config = dict(
    encoder_arch='vit',
    encoder_activation='gelu',
    encoder_parallel_block=False,
    encoder_positions='rope',
)
Rows from block 2 of the encoder, named by matrix and row number. Rows with one number belong to one attention dimension. Each number is 128 + 24 x the weight over the matrix's rms, rounded and kept within 0 to 255. All counts start at 0. Numbers have three digits each.
# q: attention query (encoder.blocks.2.attn.q.weight, 192x192), inputs 0-95
# k: attention key (encoder.blocks.2.attn.k.weight, 192x192), inputs 0-95
q.31:128128160128026066126128169128128128153082188114090128128130172128128137143255128128133089029062215128132128213141095129128131128211171128081128158148112128146128175127110169058114255182096038174126173132255152154087128128251128114081252117130101086113088128163048091097156128218128128128
q.32:152128128128124128120128029105128128134139103047141071139101128172128128128226137128128141173164119150120093140128125166128128191128205161161000128119135107128128228128128128104124201128170229052066115128129135079112196133047170091195128150095112138128135128139111128147128107115157133141
q.33:128128128128125137126128083128128097103080128155128142140116114119164139128163163128153167196117085142093158128123170134191127138107149127128128128136128124126134126156128061140128119194090074128116144133243128128128128125128115173128080108128177105066152028155188067128128054123152128126
q.34:121128133117248128120205117088128092128128210160128085128128128128137092128166114154133090093158055128133120135136144128118128128116128128155096122115082135140128128128156153092113086128107156156166073185116126146120109128128128128128140146130123111126128159128150115128128128139066111128
q.35:224106158156101148175128172189128119182106128128128155128128169144128082128128105141178187128088066065128112171114121128118128167159128128185129124213119095126157124128128169183136176128154128172128111115128189114128082073088128071159152128083083113121144128141083117168128014128121124128
q.36:139144108170109090128128128128128119128142093034123128132097128174128120113186172131131128128155099128147128128128128136148128206163151108139080128180118128111087142128153128128123130128128121154104156069203128093106096186125128128114128120128140128181128098128128038136128092138105128083
q.37:128128128146104134157128128169128122073128126098189135128128151128166128128161111113128128132128179128166128128112064128128158100169178141147152095106128128150121140086128128128128128069128120166078167145128123128128193106145107125140159128142111149118128105128103128128144120128168212077
q.38:128095128128128132125128174129128140087128099112128087075136171128128106132128128176140128153174145141057051124128128128133128128128170128128128101134117139112070128133180190128128128106128128082125128128128143128128133128135128128128128128128131128128128128128114126128117124123128139087
q.39:042149147156199132128128128176140128174085106128104143128128071093128095160128128115139128126161075128171252180127128101128128128128073128142128142128128128128120106091128099128128128128219093128128111092128101122133126069163208128169128128128128094128074128135177066128128078128107128108
q.40:128128112128116128128128080128128109128137128072128128131128128128128128154128128133128128081128128089128128105145158134128132128128128112092128143127123138128128128137128128094093128149128128128126109128148128128116145128131128128128138128128117149085128172128069159128110128128128154128
q.41:128128122139128101128152128103128128128134121128159118128128135128128152118128104128128128128128128112128128115052128137129128128128139118128128081109096171165110128128113128128155128107128128128128128129131119106155159153145129139128131128136166174128128128128144128120128127150128159097
q.42:041080200128128129128128150128195128128135128146128128117147148149083099128132128138172128061128128128128141128128128128128128108128128128173224105092120161128128182128170128128128141142128128128139128128128166128109128128128172135128128095163128128069128128128128079169128070128128108128
q.43:128128157115128128128128128128095133173128085128128137078128128171121141122128128096128128128128128128128199114128134128128128128128119090128128128118147128102164128158128142128128045128128128170128128140116109154099169096128158119127128106148131128128167128103129128128128128176114109128
q.44:128128128128128128128128128128128128123128121128130115128128128128128128128128128128126116128128128127128128128128128128128128128128128140128128128128128128128128128128108128128128128119128128128114128128128128128128128128128124128128117128127128128128128140128128128128128128128127128128
q.45:128111128128128128128128128116128127128128157128128148090148128128128162128128128131151139078183128128128128134128128128125128128133128128090152128107141128114128128122137128128128128194119092128128128128128128165120099128111134128128128119133128164128128128128128133075139103117129128128
q.46:146128128128128128128128128128141132128116129128128128128128128135128128125112128123128128128128110128128128126128128128128128128128128128128128128121128128130120128129128140128127129128113120131129135128151128128128128124128103128128128135127123128135128128128128124128128145128128128128
q.47:152147128128128128128128128136128128128128128105120128128128128128105128121159128128162143124129141154104104129128115128103121103128128122174128128122128128128114116128128128128130135128176128138128113128141128128127129153128128128128128128129136124128128147128128128109128128162116128091
q.48:108123128124145128116099128123128068124128128141133158105083157117118128133128143128076128128188118100113166113101179210128112100128166080137156128128123112122106128110112141128128128057166109179128124228114172160128170128063128121098069097147093116129128192159137089117118128056153134128
q.49:153135128193146128116062128073169151128078127090082128215128044193141069112159163130128128126128151186187139128147128128156097060169119128128134136128128108132102114160080077076148128128176128133057128128166144104128126128113151099149071085115128128153101050158128128100128136161128023128
q.50:172142182113123116149135132128114148128089128128082151149114096064194159128129151173123094163128110155128128172140074128091128054133131114129141194067131176115098099152128103128178150128105128159128128100128194150123128188122128128105128126147125128094140126095100128128128094128128128124
q.51:102134159128150128125128128115093090107087128138119128128119073167132094104128063063128136110142131139128128129177128128104128152128155176158133128128128089041135137119119123128094128128128064104106194128144107128131119110218128130093128113141128178122149148128119128128231073130096105142
q.52:083180128096160119140081161118128128032132146047128118090128142103169152117128149137128047128128128100128106128128128128147120125114128116167121122099126137128122145165100128128115118131150123153128131152141128128128145108128128128145113108191088158110155135128128128142128112128128157181
q.53:154111128172128084128128151128072123184122160166069095128140110128111078098147119137128128128133044118129128128107128128202047130128193116111128128128140116109098081107128128128128128151128128124128128164080139194087143127087066128145128111128106116128128180137153104104185171153094128105
q.54:128095155128128185128128157139128127151128128128128128115128105100128146128128128139141107149155128107139128094107120128128128095128128097113128128152124136128128128128128128128128128102128089155128161128128128128102128187128051157128128128141174121129126129114103097128128130128129100138
q.55:166163158128095100128105128128133116128186169128128128166151191105128143079090128128105064128103137128134128119161166135094134128089101109146084141130138160128128128135108128128206255136128134057097128085136123137131124128128081128157176137045116128128153132128128174128117154128128128081
q.56:128120128128128128128121127128129128128128140080130128128128128128128128122128128128128128128128121128128128128128128128128128128128130128128128132128128117122128128113128128128128128128128128113128128128128128128128128128128121128128128128128128128128128128128128128128128127128125128128
q.57:086148118104149128127146165199141151128180099129128055108128153128128071128157130162122107124128128156128128142128128073128135160087128146182045128141147127147125128136128128138104176128147099157087116128128198158176132145152219165128128046205030072128110128122052128109160149128128222101
q.58:128128128094133128128107153122148128128128144121128128126128134133118129147128110154128128121128190128128128128128128128125109128124128128128128135186128128128112128137096128128080214128167128128128178183081128103128128166086128128140128118143110128127079128096161128128115128090128137156
q.59:170157128128128128127182128137128128128180128128111128128128084128149152109136042128167109187128128225128079101124128100128138128128128128158128128128102181128130086122126128151120104124225165128103136148145128117133128159112157128128071128128140128128161128128111128130128103161109128128
q.60:128128128128128128128128128128128128128129128128128128128134128128129126128128128140128128128128128128128128128128128128128128128128125130128128128128121128128128128128128128128128128128128128128128128128128128128128128128128128128128128128128128128128128128128128128125128128128128128128
q.61:128128192128128134126128139128128211128189071147128128148128128128090240128115128068128136117128128173100113133094174128128117128165128136128191099128106128138128128116128132128128128128128109108128086128128128105105128088100128128128088076187141080128128128128128200128128128136101071128
q.63:109145128125128105131128139172145128128104173164128128128128102107128197090211224128114077128136166045109128149128128191150128128128128125128128063117128128226128128127094122128140185128128128097128128136128128069142128117163128126128255120106157105128128128135129128154128134128125168128
q.64:134134146161142119134134136171128078182128128128128098089144139130131193128128091072175128128102105128091121128182166156141128128105128128174169126128128126083124128128112147128102166128092128074128128151150133117153123086128128128137128067183128116145129176128085172107095155128185157128
k.31:055128128128050086140044255122181237143128128135128126128255128128104057222054166158128228077128140128063119115136128192000128139084128112128128232125078128177176128135128137094132128128038128120156130131129128057130128123228128141111255128128128128060186128089141128071153128221128124094
k.32:180129128128104157129155052128048117099063218199128106128086152128069064025128159128128128128065128170128116107128128045071164128159128074133023128138128128128108128151130122143118128135128099158116060156128128133147171128124173076128161214128128128121128140092105128160190221126128163128
k.33:095128108071128107142055165128128112128149089164128110127132100067190128092129049128111128048100124135128086092128118112160148128177117076128113128124149122227150128114128101128173114128128126070150125146096154142128128128128102080128091128134128172172128120117063123128128145128100172081
k.34:159131099128108097128128128128168068161114116128123122161128128156108128143140107149124157083128105099080128153128128134128160126158132128128105088165091085111120128216128182189102143128128091144118128125176159177134128081129141144141138128128124088130184128168141122075194128158116128128
k.35:128147128128130176092152123142154128173129128112118128139159143113130128128128128128128191121158128128113116099134142128119178158128154128103190103118128148148127149139115116151128148085096128128128132175099158132142147160088081117124086128128120106118124017093131154120133082097168128049
k.36:098128128112167128157128126064083128179085128128166128128131078128128058128132074108183128144128157190128128128100125128119128108128128128128128114134124128128154098128126116128128144141104128099128126135161117128149128128059084134152047177131151128128147097172123128128104069168128128101
k.37:120128128115074139081184137128155128089169043128154088167145135128128139166152167128132128125182113128083128128128139125075128127128128173146073066128128128116161161128128143156123128119092128128119118165122128128128151159101080128128128133105113058128200132157145128135109128127114128128
k.38:162087188128128137128128128172138128110128128128128128128128128185122128151141128128132118131128128128128128138128128128128122135108128119178128128128082128128128128171128147128136216118128090128140128128128128128128128128124098128143110149128123128096165095054128128162108128128128161064
k.39:076115128117143132128071128128181108105128133130128210098076128024043199178186086127128092150128128187202103174147117128172137116161128187036128140128128175122128161128092141102151000112223172128128118122048032224128093124128128128176119128091128127128041128098191109180118115094128023092
k.40:128142168098128128128128178096128128128128117128148110080128128128131067101128186128133147107128123117095128128128128128096128128128085128166129128128134128128150128128158139105128088148102128088108128128159165128128128129128128134128175070128128128128128128128128128127121098128159144128
k.41:171128124128134128128128165128128116128128128102128128105123151128128113153150094128124128128128089128128114128128128128128153133111118128144162128128118128133128130128128129128059139127119154128128128128128094128128128114128128128109121128128096128142128128128103128128128142128128134128
k.42:128128110092098147128143154214128128128152111134128128128128186112080128128128134106104089124128128128118124089128128128128083124103090128128191128128092127115128128090128128121102128128101128123176119084152128137170128128128128129128128128128128128163165128139128094128068125128128061075
k.43:109128124128120128124077143128132128135123142106128128154128128128170108128142128187126128128128114128128128128128128117128128128128101128128129128128128128109128212128143128115128128150128109151137100183115128161167170128128128128128128128128076153128128128128128128128082052095128083140
k.44:128128128128128128128128128132128128128128128128128128128112128128128128128128128128128128128128128128127128128128128128128128128155128128128128128128128128128128128128128128147128128128128128139128128128128100128128126128128128128128133128128128128128127128128128128128128124128128128128
k.45:128131128128144128179128099150128128128157128118128156162128118117128128128128130128128123128128128128094166130100128128128116128111128106128128128155128119123128122128128128128101076128128129127132128128136164128128128128128128128128128093128146128128128128154104169128128079128142128128
k.46:128125128127128124128128134128131128128135118128128128128128130124128126128128134147128128115128130128128128128128128128124128128114128128128128124128147128127128128158128145128128128130126128130128128115135128128128128128128128128125145128128128128128128128129128161128127128132128136128
k.47:128128114128140128128145128128128128128128128113107100128129128128088128128164162128128127103124117128128102128128128128128128128095128113159150128128128128128122082128128145128107128123128128115128128128128128128106128145138083166131134151128128128134128131128128128136146148146128128084
k.48:154128147091134102128128125116128157128127110103128128128097130117117084111128144128077139128133152164128128135096103077128147148128128120128128162128132128141128128172128128135116128126195130128128140128113114073130193092128128128128071128128128097130081124171124074128128132095134044180
k.49:143124112110096128128128128155081128128174128130088112128102128191101181195128131128114111090128128159130111141198166128080169146128128128128055117142174130128175128128129128128132176041128202142114128144131073127127128153128130127083153126098147128128184160074112128138196128100110188128
k.50:128101140128149164141173077128128128152134128105128128108128145128039200157128144128125118128128128128123081110146161181199028100128128128095126088132118100128145128128128128110074128162164157128182114128098128113128173118152128128128156167153063144147128138175112164128128202128129128069
k.51:128119128128123120070154134128128098135161104167130115191198103100120181140128128128188131055128128128128128101128141105046137128090107128128117036060083128172144182123128093141128088126137162160171178082123128156159128128128083159145136128128140128106128128133161172128128105121157128178
k.52:128115171058128128147199128144146128111128128140127109158128207111110095161083128128045128071123165137029128144128128163187127101113128143151136109128179111079079073155129148128139114128141154139128099128128123131170128130144116128128174128128134081162154070128128059128124128043099128190
k.53:145128112128132099106128128096128128128057119128122128201118128165128128154116128193177226128069128163128128128088128128153222128165131156142130128123128128128103094172128068137170128128117128158128105155120141128127128132128128128115097134128128128128170128128123158097128149198128188128
k.54:128152128148159128128128128161148113128128121128139128144128101128094108128145128128128067128128128128128128160128163151095128128094125085128128128105139120128197198104137128128079121128083157103109128196090089134134128128154117142128128128128091115128128128169129128128128130142128128178
k.55:128132128128141128093121128128112128159180146208095117121128108223102128128128128074128108128072128135161141176139153103138081128082135132149128125141128103128109107128098128128128255095128128105169128106145096128107121103128165128135128128124125111054133128128126077128104128118128082128
k.56:129128136128138128128128128107128128128128117120128128128147128152128099128128128128128128128128138128128128128128128128091128128128128128128128108128128131128128128128128128111128128128128128128128128128115128128128128128128108128136128120128128128137128128128128128128128168128138128135
k.57:128128128073174107128154128128128141130103169172117144128128128145128141143128170128113102109128116142077100128128124128128210128107159095128138128151142158128128050192093174139128180128128104128116168128136107128139123165105054170127124128128097154128128128149134128123129138128139128077
k.58:138142128139128128128128128128128128128128123118107124128128146128096128128123043125166128089090128128171127128128128128141091116186128127113128128097145128145143128140146128128128128128128121128106119128124138095128120163128126178128128161143110128128128197128106128152110123085126137128
k.59:151131128128130128140177095107139128180098128037020128128128096128133191138207121128161107128128120128182128128130128107157102128135128128158128128128128128128080077128149128128094171128203094128114128128128128131135128128114128128128049128128128128126128128159128128083128145069145140128
k.60:128128128128128128128128128128128128128128128128128128128128128128128128128128128128121128128128128128128128128128128128128124128128128128128128110128128125128128128128128128128123128124128128128128128128128128128128128128128128128129128128128128128128133128118128128128128128128128139128
k.61:175067172128082156091147130188128128098128132107128065128081187128072251112198096128183065176124127128128128128128128107154091128128100167128255081128128128150000134048128128116128222128128128051132076128147128123114206128128141163128089128128054128128128155175073128181128128022128120183
k.63:151128128150121128150100138205193128121128128186128128100130134128091065150114132070111128128090093073097119128115169128128128107127079209128128185158128163128163142149128128167054128128128128158135153128156128108085120065186136128128128128087169041128172136069097092128128198128128123000
k.64:128166182116128128128133124135217186186172161128111128128141105125158128152135128128184071128128128048116128128111154162122128125173079128042133141128128134083085128129128164133114166128139128128119182215137176116122132110128105128128102128142149072111139125110100118169132108128131151139